From a checkpoint of a small masked image model.
Model: 40-pixel images, encoder arch vit.
Training: cautious_adamw at rate 0.0011, 13600 steps.
Data: trained on procedural textures in two colours, tilted and lit, 97500 training examples, 17.9 epochs.
Rows from block 0 of the decoder, named by matrix and row number. Rows with one number belong to one neuron. Each number is 128 + 24 x the weight over its row's rms, rounded and kept within 0 to 255. All counts start at 0. Numbers have three digits each.
# fc1: MLP up (decoder.0.mlp.fc1.weight, 512x128), inputs 0-127
# fc2: MLP down (decoder.0.mlp.fc2.weight, 128x512, transposed), outputs 0-127
fc1.432:085122161117111158127155140151150115129185142156133133117148140110093185104098096132133110100118084143147135081117109112136130149153136123086150172093156106147113152159131110096126166129113098131154113105102103135141122145100112097154115173088120138140126123137147129136140140108177104144145130150198100115122137085103141124130107081148136128136125098119088154129106123099123120156171
fc2.432:135197163110125142155120145138138139136141156142129122134168147074115174107119117124089156120100064139186149086140154113144114143130134101150150132145153128152140105139102087102119151132127100079145144127125098088145154170120131149130125158101138148120159145099137125125071162102119097147157119098144119114123134126119146137140096138134133119146128050116111134098103125116131104152124
fc1.433:083177124112122144165151166166147122115193139161135110146176164115098149102104149132169119087104094142150108103133111069103125143147115152103161147118148090111127138136113094085111164095101126112159125121144121116148110124138113145135160151110127157158139174139147111127147122133157111140153124116149098131142124105101134102146091093142142136134152128099085158108105117120129088147149
fc2.433:157167157143096159156125123137174131127141173133126122131161137064115169093111119136096111113115090176198151097108155121139132142139141149129162157134134125167121125147126103077138136147107096100157161128095084103130110153098115148126139169087112123136177112132150135129104164082139110138146127117174142125137114109123138146139099128154126120137145100123092126101104111122116101134135
fc1.434:134100112151149127155151149128133108086117117151098116153140140134146162125111129140119112112119108116131181117106122079136154102150084075120091090127136155100137135067113131165132185169109157129144148092128123117160093158109138133118139135125141127070142116112096134136145098126141157097130132134161108115115141101132123112111140129101092122180142131113146152167155152161112191154154
fc2.434:157117108107141098149114135204119158161137139126124083165127102158177129126143114121121090126118154135101120154114114130144132131146136105071122139160107180151124129102160133149076129124104156135132119104109130152142131095148144132144158167118110119096098167099136137144140159136146109129194153123144133089126145102125110127129131051146139149119084104137151129168128157128116121138110
fc1.435:123085154150112146124146189132169160156109107142112141117092131133085155095147145125188127121140106122114128139130110143110139122159109137118102100142115133061181152122130115153126138139100155143092101134128123106121102121115140111092145152078106119088151145101146179107143099106142139136148121176163130112119150060116117103120121096143124118147128107116136152101141139138111150181116
fc2.435:127108104113135128110129117162124144106116164160134136153117148147134171094137119090148142129135120169143147149148096110140093138115171112154120142122148124105101100123101119131166149149160130152141129155136134166127120105143139131117083095151131146130154090124128143107091113119109124156068064062137180139146132131164143136089149126099190125119113150124118095109086123106094096100133
fc1.436:132103118098144127157123150124125135160120126154130147144155106114151136136118167104120119163148133168077102090147116135161154129116126134136116138107085135131085137153080151153171149114087115200142128114060131109100149130091161084135158111139132067118118110140144088104109117125106127143165153128153156129110114122129124134119175130128136134179081148120119161126108137141108129145107
fc2.436:108195144154144129141122110158149117093117120104136145128077155154100173124135111111156152139106086101161135163158131084126137136124144113164128090141151134153158133119107113161116144133126120036118146139168147137144130122131059118130112141120148127171140126093133147147117150145144135120089078064126109102121138122139102109121102132140120134150121119146113107135092132114122155148145
fc1.437:159106107098090134161139119126074100109108126125122170144134153138099140143141178159157125182083125149154115131128105129134169151165129073113144121111173116142094122127106106107133106121158113141175174162132140121127144154120143131157108171136124191140103177133091137137146125095134121107147124097105121091126109107101125107128156128088149146154131109125099110133142165115127102123125
fc2.437:101148133146150097098136130152131140133086155113126127131089100090112129171115097149132067124141152106095184130127162143149134132099110160110114082171123096127126169135154155154129110118131127171138086140126115160119101123177100123135142138129110124112105135149121129131151114128147130122190186171092119131131142132092145099162082147121136149107150105133111180138139127118106118102145
fc1.438:157128149151148155093134142108124128129134130185120130105145148160141141100122131129165139132155145153160123129108061106122129141124062105110098117129126089121172162133114124109070140150115102128167095146108114150120140186114112115133165126079141099143150096166117146175137090131133143144173101153148109135121110119144099132113142114120122141133109110092079120109148122113151149166145
fc2.438:143069115116090121126126154121143115153125090157152097116164131132108150094130166142174140134133161137104110074129116162134151134158079130114127116126142071085130090107133163091091141106144155115113158164159114159115112142134109124120166118090124129129143130121140071132165120151151149089096102114098105153120120127127136114144137145097118123170134138135098117116153116077157131157152
fc1.439:103139153093120174082119134136108131130118122103126138109092110114115149091115124161141161116136098119104095110152107155095113159112149071074135120112143089080158165120146123154143179080116150129107120135168090132115168127110126108158139122120125145150119142149142130096139076115159105125119122147120121109139130092098095162124140143131153160135124111129146111119172169153167167137098
fc2.439:158107106058069134119131123122115119117085135108163132143121148124086164136179101130113155120138179187163115095142145083128125145132132081164123116120135151149128091095154133074151126124146150094123164186123108109155147155105123116146154169125105148134119119137123124128106114147125125136092088103122146126138110146128137161116122144131118134123112119148158158085138145124165115149146
fc1.440:119098123168155140104134170056119109105117079120137121124115135138102089077144120149104142169128103134139139092117110139145120135125132122100154149100152137112130164115116160148119144135122138087090140128104149118103158122095108106096125133128151167121120155170128120121154115108183108105130081142146119115083133154128093094152139118106110134174080103104120170145138162147147152148156
fc2.440:137162090136128084108130141114138094133159086108148119133130124109109085180159088140084102102129107159167147155116131161122165159149123120109143162124107156145076121099110166132139096106113168146168175077126126143154158100116171151113150152144080144131127124122132084130146166135142110120157157161124143112113100129132109132162119087120119127144136102126117157155127147133116118119111
fc1.441:182138106126138097158140156112129103174105131149105109134110159130144141153124152166111129121160130115187146091160115094158094119118107109120156132124126090106132123108159126135139145113130122147104128149108149123117128140095163077139103165159132123082106148119151174095164113137142095098121095135156157144119170125156116102138128091134155117166121076096117174118157135090132130163133
fc2.441:118114126153148116110134104127139135091173129126114094128159148163138150152117101106134127109123176079074127179140110142131156116115185144138117184145123091111137161132095110157112125148141133116082069107139131154108128130174115093119118116130099111098104113098143112135134131115150122093193135124136104125091126122133142147113109116100171156166158135120132120135102119141098103131084
fc1.442:142095111102137151117105140097145107107121100104121141115088112143099156116126133159187157117135114116097138102130123131150142183121108127105153110125138095086150142124166199172100168103151167091129094121162109138123142132150126090131103151098165114111129094119135141131174099069139112122146100156131139114139125120102130147137147124135137134121108082127143119155155163143156128169161
fc2.442:146184165103140111133101109114099144098155133105127148129097096142132169113106124148150145145144114149158136155156127125121117190130097061122160094088092139111145131129167166114102126110128127100143074159143125121125107109142093137128120137112162140145123126147132183118133127121140113148123142185143176074141094129150117138110116127144122114102090150127147124171139081133137108107137
fc1.443:124109149074158137124103153147109139146113143135110136149146127184144149120084078142140127140150096102100121106129103171139131106137130113092129130083135077126114150121113150114102126109140141176126098118139127152116133145120112131141123168069117138139090130166139097097167098140150125121128095139134149107150142115128102090133119101174147183159167080123135150125133141171162148146098
fc2.443:233136131103091132128108115132147082099122113112161108145096148151162086161123144119111120134138085151162141111155114098134126132104101116152133113147156157127115130098115132127094137112116156117101126147164152109138110125131129128138132146153083123108182113111157131128088127167101153115141077108126109060137105162140114144122110130126125138165153132138145125127095154108138134086140
fc1.444:082118149143113120166128141147118136112150124074109083103143149122092143118136128124157148079148135113116139132121103156118151122165090119113119099115145148129122147188133110122106121145131143109143133195143108098137127151147130137142100182111131115153124129151095084135166122146167127148099151122138175129116126093126085088127136122129113164142109118072105087107147116093071111115136
fc2.444:156155108141112134109115123123119163083144096113114113113140115109113113094163120090149134124126132149191121130113102116111097128109152137123129137143145101135106122114106126118153118135165152150062087145134125154145098126156114102119066084137119157093125144114134131126116093119132100100178191097120162108141106174124135103115127163167143106110162107133138116153177168122151122117104
fc1.445:143129147142155145132137156118128071153143128170152106133165092139139128102173137135124124115146125143139149140109076091146122094151084110089118095120123124156163111114072159135115150109116142184133160128116093122164101162154144133168137153139104106119140169119145132111147113106150092115134086135124148091144144086101119111099113104110148156155129115102137137167154115124104183127108
fc2.445:117117183167111143101125169144146137140118135133110138136122109129148172115177134119112125127139109121119103127191127092112132114137119098079136120097156123141104137088147146155151151124133125128122152131100153113094182112131099137142154117161133184151134165126141095101161118133085154148135135097140204140124091078119105154125141146140139126112102088116139130085117113135160100102134
fc1.446:133145152139097194102123172087143102105149086160136117140140105159131109136109146106112145138130134116139087129162098162162118126132127148097093142141171097105116136121096095159118149135119137138140150145079149127116110131086139110165099120155132143104132118149128099137110116127151132109122116108145102141126119136141154145065185115133108136129099135124152106103184142158162169181099
fc2.446:137104129137129121137138145128137118198145108111123122108126098098122083124136154098107142126117150135138139096117104125112135176165151142124094109155173140173115113131110107140116119125071158100093129109143125113115139102102128088199121158117129109171115135138144090155110129173125123128116168093103095106152135125127096088109121174156122161139146107173139137122139136139130192148132
fc1.447:091119129085109104130140147116117115128134113154100110156120111096159111123183156132157155139107167117135143128157116069153182132167133153106108117171131099119124114093160088115113101115134153106138141100128170126160128130074173114123131096163133124110136127133155133123157146076134169100115104139094141113080095087137115166134151109104107130122101126133117124112151115148110158163137
fc2.447:135156178130133136120136074115122162111120087123136119133143118136113190155113091154116129104138100099116144132114149144113120146143104094138125127098070143123145116138148098159155108131161127183117162118160167115131074113110077170145084089132109111134127129149124097165108126135141125167115101127093119147135116105167130118137109127159120159115099114160129128158083135146120081154119
fc1.448:119106113119099136105121129086142092151080150130131134110153133128091124113161087114102153132140163124154105128142103161117108112118134167122146132152146118126177132168151157112140147108121140130122156121099157143144115103119092108131103114126121185114124114199139151103120147088139135092176093123131158143122130122075126141137123146094168076147113124102150131118187136169090153131130
fc2.448:144195132122133100102151106142150129107162113101143099125100176152107123161170151109122122139136084095163116161130114115166123096109160070158129125097137151107149179118112095110154114114101178123129127155126122131144110103096149108178135153136102098097135099112133081130095091114136115154128073121119105098155109137156134125125143138138127155162129139129107111147156145119128149130151
fc1.449:169114125147118132124108135093103131117132120117116129082161152135075157088094092109149115102162127165099131115126103182127085207104109156141099122118147151123154150141050133131124134107090102143136154116125127155115111131147153100136092125111151110137126112117096138179135108157129180130147106094152102135160127141111118129155137149134155123156083119156115128142116144118116120129124
fc2.449:133161151088185110125166104136166153071115129133152108125159155134182145173129122091128170165121155106182121130117104098121171164129169092118114137127101082139132132126148118146135123140140151178138093123147140137157133141111142128096140118157147141148131104184140135114105112121102098100167118124112121124136087153116131111095130093133109133081119112117147140150130130143098146132098
fc1.450:177131131174113138145170120126167147126135103170145101124121112173153117122146155110184156106124121143166122132149110137122108102112131127109130130128131076101193139143120104085099115156130094173161143135114157132144102175111170096096117111131139104102153124145105121121105087118119151132148114135173166127115110101126136132106142115096130120146075121100111121096141148102121117153086
fc2.450:126168117157139130100088185133111133141182127093188101131157106106138107109143118102115115149134139136082089136120094121123140174134106107140122107128158150136126094139138155126092122136103117070126131133146133092126121131075111107167208121103124106151157090137124128130147135164113104139104150127117140111106141129141114164164117125094105150096136120158143130177118109148108137152126
fc1.451:097079105145164136112153108112116120163162129108161173134135132129139147130097147134163158170122148147154115143139112132142117161127153138142123168113125151092118135131107088141105126154105086100146146129173121104149162119120125132128104118145149188113115105170108103136117142177112127129130134075137165119100125147077122094163108130080095114129098104137123181114145142118105085151114
fc2.451:101196130110125122130136138134101136128115110129146129126059125140140128111155150106100086094117085074123168097179128109115170136099115117101146114115163079108127130152102175143160108102123152176136135113093099161121121114119127167138120163109145100168117124148120120132153118106156143164106181170165149140132116101136128159136121125135126101135156147114159124146118121141118137098139
fc1.452:125101117093133105097115114122117130158158115131150156099123161144109118165073106138125151169119133125155123137173088159125116167157134136100171126138142079100128165100122115118107103102120146116147108140150118122107185154116132097124103163130153132166092129184122111142144135150159123128133118129078147146163119169168100095131134108150134136099152099081070128103125125148139124133120
fc2.452:135119148206138119113164107046145105114121113099133143090113143118087146134093115142168158100114113110148139111137130119096166174105121106187120113109119126128124148144119109153149133165130133116125153137156127122105109160115100095124076128136182100132119117149114161152115091118138103138101136148123071148134136160123134119135079134112141135146151149144119145086098120149136134127148
fc1.453:129151188120101173085137147147108107105127092171142144131142092136131117057133172102139141097141158128130084127145118150115161115101112132082141133144144109089171144147107134137146150123124113155142150143157116147122116145102112115125120082146102133140123120148116139133124088097115141126153104122118139115098124113123121168066121153135138163130100134094139111126150127137086139204102
fc2.453:131147126094115149112123195071123186153137142109144113126110147139128100152154142164083120178156142161143160102148094106143130121131115102128106091121080124159107112132139141109135116112087121100127152152107122067125155130062087139153169134131132125147126087132145102141133116163131079107093118126125122151122126162140147144145124137124102134127152113125114146117095142162133091137147
fc1.454:142093134104114099105108140122124130125067121142117108128132156099102101114107119125135143152116120115177143137117109092125100148106142123169133167104111128115216117133114149129121154158140161065117149121109148163130134147130077108118089140090171133155142118156126165126116129097132120113148080087128123127126119144148121134118089143122124108118080131120142116134143092135128139174193
fc2.454:113103143129107123128141150115155115142203110132110124100147101122123141129140136109146130113145116127100104127119146164149150123124144120064125151151145110137095172147110112121156131132117101218152076093107100139127152124118167131160139144121087122101100115118127107117116135120135093117155185197148133117121138131104109099125131093106110152118117106118166134117127113151118148084086
fc1.455:139130170104143168134120107102118115130101125162125169147124135106104126144117150168136151160078154103172104150149123122132155121116124119151113147113121131116177126085127100171078127158175111107148128153107145106091139130119107090151120121142168128160130139143130077157136127109138155099172115134098092081098157112117101088093142120084154137160085111119113118140110142118127103126152
fc2.455:128131103091150128149108116136128144137139130153142136128128109131138101115133116111130098132143141162142128094079132136126116135137123116155156146122074156127104107157146159124174093131120136189137105100105128108160103152173148150119132111140109126110114106132134138123104151148054136127113190225132133154123089132122125143153140145135131149098124120123206121117096117106150111128108
fc1.456:122112161135157174060105127091080105125132083190174124129164129136155091072094141149160137108134125106128114106176095144136115121134117144118098122137159141126133174105143110105108163159116137115134104163137094106147136139128139135173166106133111098141134146103114165143159098127125118145121099117127123145149130110130114118105138134149123166135143151071141099113113110151133164141132
fc2.456:162132165082108117192130136066092137131128145125091114094137118114166100113088160146104121111136140133125153112159115157146123152130107134107121108186124094132106111149187128120093152154120133144171132080146124098103134134125119141106125149110169146111110115145131171144135113174102121143111178143117129116140122128114112107088102155173127149097168167130134143138102131149131109125129
fc1.457:168110160127118088164146155135174106119097143147132103131111146104076144117193132128124118125128140153135153144144111117187156096143097186111160149158149152102148120083170126122124102074130135128133085131094134122156122131146126152137135133151082112137143163102120194123133105124133114092136086128141129145093118121114120143128128091143094136130113146129133123095110121151113139168113
fc2.457:110093141134124128134123120132127128132104157160136151113114152128113135114112114148131115104136146125120126132079133138131119139090138147134143103141118122120115109113122055179132122132126111177103153120151152136141061123151115117108105117176176143109147092130130112134084138167150153155166123089137132178147111102168131137144142137150137178126107156148182097128086148077115083090112
fc1.458:120131151108141170123126145127101136137086118176122130131122107126123099113092152177159147154132128122158112106166122125117126120121122123115109130125115135138121152141099157156102187155112121136116148136163135141150151133160088067124147122144143123150161161103164127101131085131130160131157072089125167074158117122096110136111100136139186136139119048119126127153149128130131108114149
fc2.458:114137112136113136134136156093135168122163135114098134095101128134124162120117145139107141133151125131071122100115148169127142161100162118076131113127135128152103181172149144094102116110129129215152088059065124107104126092126138121107108140135153114129100112144113139107106135122143153124111173187148153114106131115122124134147138133119148103123124112122158136171112145125104122114125
fc1.459:134120106092125127167138158135089096087122133104096093115143183110111100142128162162113151145103155147124138152144098135131153133146094072107149133107127131133140154137112108118141100098117091173134157108114178131080149128097116127148091157095182126119079168170142167126127122111132146124131143117150119110125140116156141093110132124114150130122107132155070164128136119156138112088152
fc2.459:136127154140139142107144112137142141105091122156102120095108170123109149157121144157175141131115102153169143136089137118132129065104159107120100097141139125144164137153109135137058148127108158095115123156125148130124157135152116128067102123119139107120138113119157158166100089160130165140119132139059118151137133123140135122106101085107162088136146137125151140117097137135172124092163
fc1.460:131111122169106121146092152106185123147107127112147108149108123149134152125185086094134127115118112135113150121132130121136126075121110148111104133103112111143155095135144181093130160164164150122111101153105121114122174131126147097128144119131099176114162150138151158109166136090135134143123119162153126123093123145107125110109149109111071098170077097140135168142178096112124132133143
fc2.460:131120178148167133122140097132129183117164122165143103117164132102139148097118119105135160132110100142132126147108121163139138128136132139101120143102101106107152160132178067145126146128149130170142095137146140092114114164140119167082081108125137135142120118114128136141069133146103125144139108131105115126119124130158151088121122102081125146094175186140135117132090153130090127149080
fc1.461:157099172139106104103159131111102141169138122120109152134119171140112149127111121153194136088129126145168136141142097131115143095155113142130125142149132082125157146162123126073078138137091134159127126113105152151074143191145160111095156123146125134130109168130128136110140125122142135090123090160138151144090106113153135114109102114123137079135094100125115142138123113092168128094146
fc2.461:146143101145092160164115145110106105120164131140126119124158141165134101113167153103138136145125074164102109175165098106129103127107152107156130146113131127110130136125106123165100112150100135116149116141116149131140136137095122148090103123119121094108142090093158151109153158141127147159112119131165121137091130125168095162102167075145127102095099174132111077132096168150158115148101
fc1.462:113136171161152169116126142115097112093101134112157156142170114136093158129119113180154137133123137138098141101146130134122117140179123134137142076106152116093135140154098096155150145133133106139093122132109109121162176131098139121123137161084139157126082129117138140105152107141130127123092144148173106089149160114149093086146130110107145123179144092116124123103126124121206124135133
fc2.462:149138070071081088126139101103129157146137178098128146131165132112155090121129136162124124118151157188100144109146091108146079148142173116118123126158124140088154145125122153103137163143115128136113115090119123146142123121106135130101088131161130096149116140152148139117060129139139153150117150137122171131130112113139163100147105120095155130099108131143137114082123119166118147104107
fc1.463:089113141151139160139146137076160121156144154100158190110150070114126131117135104155171180110110163134160138155160108127123133168139123098138100098130118113094181124134121083135152125134134101105113144117143130178153121097095123132129092108160128183142137130155122136155123105119137152109131135129121151132098152117115114143130116099095112117119147087097104132105119087125141171164137
fc2.463:102134131139079143076134126156116120146162115098126134135119098164185127074106150108099117143135134121132099073131092114148140097125163143128145133133137124122130108155139171130150134116105130120099127102129132115114146107129147144137116113127147162136125101189129096107147125145098115158097083088158180121113139096128146174149153078067123138150121157109146143114107123137171166136142
fc1.464:112108138137146177155135167064137105124139104139119154115114087154108093100136122178126133131119105105110133120165108123160124142110127093087143097099147141114124177130122136145131140133121139119154125152105110128174129121140087107163112155099108125093097119101130119105175099094159100120154106133142139124146194129114098125132134109118117165164110097105122112159141192125134168147109
fc2.464:174143087145106119157125136132151085110136116156119112117112146121134092137131115105146146134129132204216119123113105102140098173128080150171134136163141146134098083106124133125152164142142126109142115156135111143171149109124089147110152139091141133101138101110149142120128163125125108144134118089059123078127115132125104133079149143128123121124098146103126123134122136143110120105141
fc1.465:125123144109096150163114144142089126073159125091153145110131125151094132083135130104154143079139152130138149166140112148122153101163093162104141113095159119139119155154144127141145131114092122105109132135190100130114145150157098152125107157135104123132123168139096131127175091138145071139114119127159146107102147119125142097137125060122149126152149077121141082113124112143124153131102
fc2.465:136123107135087110123114094122117118171131125123103166104146103133109089088140096162119127101125127178136108119092118143127090144115115119121129113108092145109109117092163164095131119111148160130142191135167175153118133142143104144122098138097142166108127109101178115127177153151175137144112153148115167130135117130143106111180121154159102112101135119098123098167124147122171127103149
fc1.466:127152139122069154144139162112116141115143073131121121122145097154127131135111118140101150135133116169110118113150103115142144149132110137108098188164171059150122144124125138150130141178132128109115145144143114172131114165117098128111095096126134167146107117101129109117122122078146137071145085123131088122104111138107117176089142105139127184178140136136116139137135172139125122152113
fc2.466:099101123078132136174143109131112115152101113130059134110119097137111141119151145128075163131147131153127153110179136138147117151147122127110102134126108096181117133157159107052127135117113122174132173125112116115104188075134104137148127172104154157121098160137150133141136141121112132111116142141141128181157144137094131156124111147119099145138112147120135139135137113137150102084131
fc1.467:095137137138122128134167141075119132138166111161088162096101097087101129136136136134137151141105147132165126133131127140090166165102142128130142125139125109100166139083082065176140149149126105089102119129153151145129110106129108121143096101185186158105134117137138149170108130103135128100157149129120112132120122137153137153101104161117115099122105117119109118160092134125099137118177
fc2.467:135091129087151111098118135113120113141120113115139111126104138110097165149163128143129117127135173156053138110097121096131143103127124117130121198127145150142101135165114187116128151138083137133194141103091123104147143129146188091167134123109081076134141143144147120147129122136111087158071120154163130130142113107118130126119161111139107157126111128135114111140130136116108133113138
fc1.468:148151147130166106130137132111115117156125084159108126086127082135126125136109103102126103114142125147114148139144125130128115119099156116106162095131125105104120152121137140143161158087094186189115123083134131203126117153103133112153173099086139105130109143129136131085124116134144080123051138122119123150131133132156136134143126124137112132088166147160140111161084143137124153130161
fc2.468:124050103133137157132108143137145110138131161102141137132160162112131138157133121127167164128142153128145093139092155119157132122143130111147115142137120130164142117135136091085089133145148064047073118119135137115152138167140155124121140154118102148093154138110147128134113133138130125135185096050126119108135105137125114148140147149123133145158125110122073116130149121116130100147138
fc1.469:160104150105113122118116123086143120157158090141147091124142162105107106154119138111120113093118137120132129145152132122112159146111106134123137144155131110106118145149125122158112132116097105110125149141106153151138110135157158106140106086122146042125149142093088157173133129064126146098176099118122095138177120142123128161110144100131119157164091143083120126173122121159080117140156
fc2.469:109128062104112121188134103161096154139097154134117152137106099106168146115153126126110149093114143146121082132063128146141092157154167105119117070172116122120138094145129143115158148156158116166112134129145140126146128117121126085103132166083189122117140132101132115113071114161114129129140163122100153121129123104148115115129113158129105101135126127150155114152135138152133103118117
fc1.470:134129164127170128141130159123098123160141107176151130123131146132105067085137145151164115124121171136131134172128101139109129097135132096099113113133127130110207128105096126097163116100074096151128131130123106118126159119153150119144159087105129128138147168119151149115132102103148085136131092155126169115146130104109112142121153151138155173131118125111076103128110075102119149131135
fc2.470:149167131131124156107103124127125147123171101146117191142135138126171108087137143160085185156134097149124095106153108158120132129113157151087111133110158111131121096104118141110140129145137125131073137086123134088117139070122107132114157074152115151148141141121139123077159154144089119145134098106137166120137100120094123116146142153145130161159120130116120106130133125093076149144153
fc1.471:129107089141124100137163102120170155135123120088110124153120127125135117161153093154145120124083148125133130130113141139140135127134120134136126099126155150155153122109140073120122099125136140090154085148136127147176134138114146125101093158128134136123180088148085138165136119151121158139162120088098077110079132120117152136166165117100116148221132105152121130132117128129155115159092
fc2.471:119154164102136127140134170143078157151114106155146144108107083116135086106117129112098114101143138132093139092148122126136105114106115125129136129103116097127102152150114175116115129103111120181169168130100115128115126123116117150089134118133141123151100133191142156134130084121114132152058154168150153134124097079170147146119143150129161108078160161130148148147132136154107116098137
fc1.472:124148140147126173138141124115155155109124102109170171097133160150115143139156086147155136128151133143127142152102111150098105100172083079131133112098158124105125123132099089092155124144101094142106124137164121140088141122115113161117129155087096203145144107100125207125135082170133140103119136142142116139141142130110151108137114120132106132119159101110110120096128093122138159132126
fc2.472:070147097124162132129130128134145121139126159092125197136125142114196120139125123149129124178138142115113109070128125142122109182115136111144145114154137107109141137171090125114171139138143118144090075117156126142112116073146120127128095140095165168174133120147132122094116104105088178159129147147146112136131096128105135112140104133096122089121132149127135108104117121108148145162122
fc1.473:118103127170142170081139127165182124137142121163126104116133103137119131144106073127139128125095142140114111106142097116130087122124116124104130090121119151126140128117142128130082131128130131085123129102142083143155159136136129102147172063115119102139141114160092121133134113155156116155101116135149131125143195138110066144159167147106116146117158079131123105152115130153156189115122
fc2.473:151169135115154103103151130157119153117097146089131150117087100092134130154102108115126103135097154133138161116090118156123122144118146174084114101158135151129123124152154156140134149130145110127114088065117134148090105139155145117180131118111128134149099145143100137157128121122161100118169157131060129125166148130089134118137086170105140147131128106177133161124094100149101145127149
fc1.474:130133141171136131124104126142141135124087098126168179112155082129142096090129131136159132126120114131134105106164103140095180157133126139080151129123156105076177179159100169134109162150124116114126122141134126156088149114114136069079118100150144149141136141173109131080120079100139126113134138125128142124099136125082117146136135132120137122132130119125135152102119150162115141169086
fc2.474:146135084102082127140112110111118136145147112114137133143128125134092117183150125183121157132134137140133124125094153112134149108108153116091135102127127141157096088117138148127103124080132149088157158140086118089135191177107112137126170145180094104131130126100122113127115158153153094131104118174115150096116117159138140120150105090116106105129142057122103146136110104130132120152152
fc1.475:174120132089136147098147123105118110108133090115123180127120105152122116092119143182147154106108146123121136120137105135163134122154109127083123137079163073090114164103142149144104126108092144114120120124170067115118116138106099097144128134131111128106107140137111153108134101100139112116171143151179133145156173131129124084131110128097152122143158128128128113121129139133186162150183
fc2.475:112083137111086134079112139152111119125137117146122154133138105140091132131163099136156151115117103112161107117134144143119142116118090143115159155109121132097115099131158160144085161098154138142138123127137135143157172142143103148117142145140153122138116103124109108154149148146144146135060124096079101077087111084156104116137124186183149115156159129127127133123140126110116121157194
fc1.476:142115143102151118105146127135164123128170111106094075130132082121140151130167116154140108114152157135092131107100139112182147134114118156124094109155114145132114127142142142147101144126125145128139087129101077142158094136152151115118118121145085100090144122095137142165155119100123142131133094147133082116114119102117151169184157112110105144185136083135149140156121123093141136186098
fc2.476:120190160129108135182134120113104157131085116149143152107139148102117104143114108126124170151107072144183154133161126114091112151126091125137118100105112104131141154123103090128112125096068127139153184163135127119131170139108129137077098143128185158137108144161158135134132129140134140112103086092096120137123129096124120155146126144099139105133141134151100126105119128136133108090153
fc1.477:120098096121101148124145158128124129135111153113110134102152117102120127101123158154152153120122214131108080104121119143111106101159113148116149158114151156150137152154122136135106154117167081099098157120133157103122135145100149069136119143119132109084152152095118102107113129113136149088172109111108126117109140129131117147137161116146155124153089096115127106166169165186161134133157
fc2.477:129242187145147097109118122099122129114133117102143125133088129131095126161115144112120090127121043107148160149187133123123124153112117100126133075100131114101121144139114147141142119106103170165170121115136129153146100120127088159153128147123127132132119115137113153132131114136152129136086150175147126140127099127117123136121091119117121120129119148121158145155138107144116136096133
fc1.478:121112170138071151133130189089165144160130150135155093138118069124123148116149142102143103150117127130129111102116095122149119181201124112122062141162131112103156131112105111096101101101116145097162143118124145137093135156085119117162119103111111125147145121152128098177105099139140143111153107088129116107141125106135119119114135131121089160124138143153138141129141126153132163129105
fc2.478:140127122133161088113124137153116159139125097120165134125149113096123169116111134170132128103121158165180167111104156101112141113148134146148146129087112098098142137115153140133138140122169130141123107149156129163087100116178144115125134111151109137152128142160129113122082121135099122108115163105156161175152123080168139100131137117161135158103106127120177125118108091069106088145088
fc1.479:161112112132104161123139151126110082114127089139114172121128115119094137106118115169155167122116101128149118113154123145129109135147141139123146157133175120103120151129084101168128173115136136147094096122174122170162170141089134118131151130122144118110124131099138124128153120121188138118133111080107109071106134113150101083121122153144127162163137122138130139106181143155124198145152
fc2.479:110127158093139120116131122110111121147114135144147133139125141136112086148127134117084108131120144134112171102132105116130120123104142137118129103095123102114099126128111122110140105117093138129215211162102110108106069128121144119124132106140117116137133130166120155105125143136134155134087151201195166199127128145124129151119140075110131140117111096135161131125126112145134143116125
fc1.480:152126137131082136109151142112154129084147093142150141112136126191136129125103147173145122085099161139147121126118119164126168160182114078107083084103159114080130140143099086124126141137140116102142144131141133156127111168103115127132129110121127128120156103141091140148138086141156146110159126124108122108149131132127086173088126130077090129155148123109130106168131131161132150165143
fc2.480:097118194166159138151124109145147160116173130123134085136142141138171151097109142100140115137134145149138097156095112190130178160167096124137119148128107096136125134130109093119120126143132104163110119168127136129098114146108129155144152091103130110116118135164129104135130139117131146114163097114098092151151123129154124114129120109070093142125151176142095130123065118099138125171115
fc1.481:117106138130130116157123119099128126124135089169170168109136127150132095098125100169123108134113105116112146127175097131116109129168110121068099101157157115108107169116146145150118149150106163134123155107160128124135136119141117112133087154075133159115127106161093098120125117092157094133176120140100157101086120137127079131145152124086106133154118115125114157130165165145149156171158
fc2.481:102124118126147153127127118093135112123084145122115085108124116120103139140126139139119101111110134126172147152138091161161119142166103124120141136141116153171105130151137132155115167115106171114145184136097163100122185140143087143134106170123115141083122139117118119130103110161113115121123094117150146124126144140128092143134121133128146121204165123160049127167076122131137110165124
fc1.482:107110168126082118128139139121122126132150083118128132130102127148112104109107151132138117159116159134118114151173117159137142164150148135076169121145166113103137202117122109086158112103123093064121080125142152151110126123094156078128143093109124132144113160150100137137172092113149179134104101120115107145135132167134144140152130127129140146118117113083116120097121154092159127153124
fc2.482:198131112101142107129146103070120070135161121089134135117119178104075095137108102172109132137121146134156152149101130110123107159121087138129132093147125105123111106108134128130116108084116140137189138117154133128161130173125166140142150121117141097124134089113127151162153121127128096127123132175133113161134133146165125077141127112166089131095174126149142129132139125111100110122130
fc1.483:131105097121122124104129154101137127113157111142116113125127132156106130156079140160120108123119099108122172101124117120162143115128099090105157086096141159115112136091109181158126206127135164135116126128123137136106123116123117115134077131108191141067108113125127122159140118137165103108129137158144109105105147113156123124138108125102126146184107103117120152181130165164118155133168
fc2.483:169101074099154125109126138144133124169086129131170074139165150138134118104137153138174097136132189145150149115114087094145098095139111135155123157113128171112117127124134154182111139147117134067139197133186127158135128138133116120128115126128124125101153121101131111154148156133110116099113093070110114102118122129112133101145111107120096137155127130129143136125125133099111098148122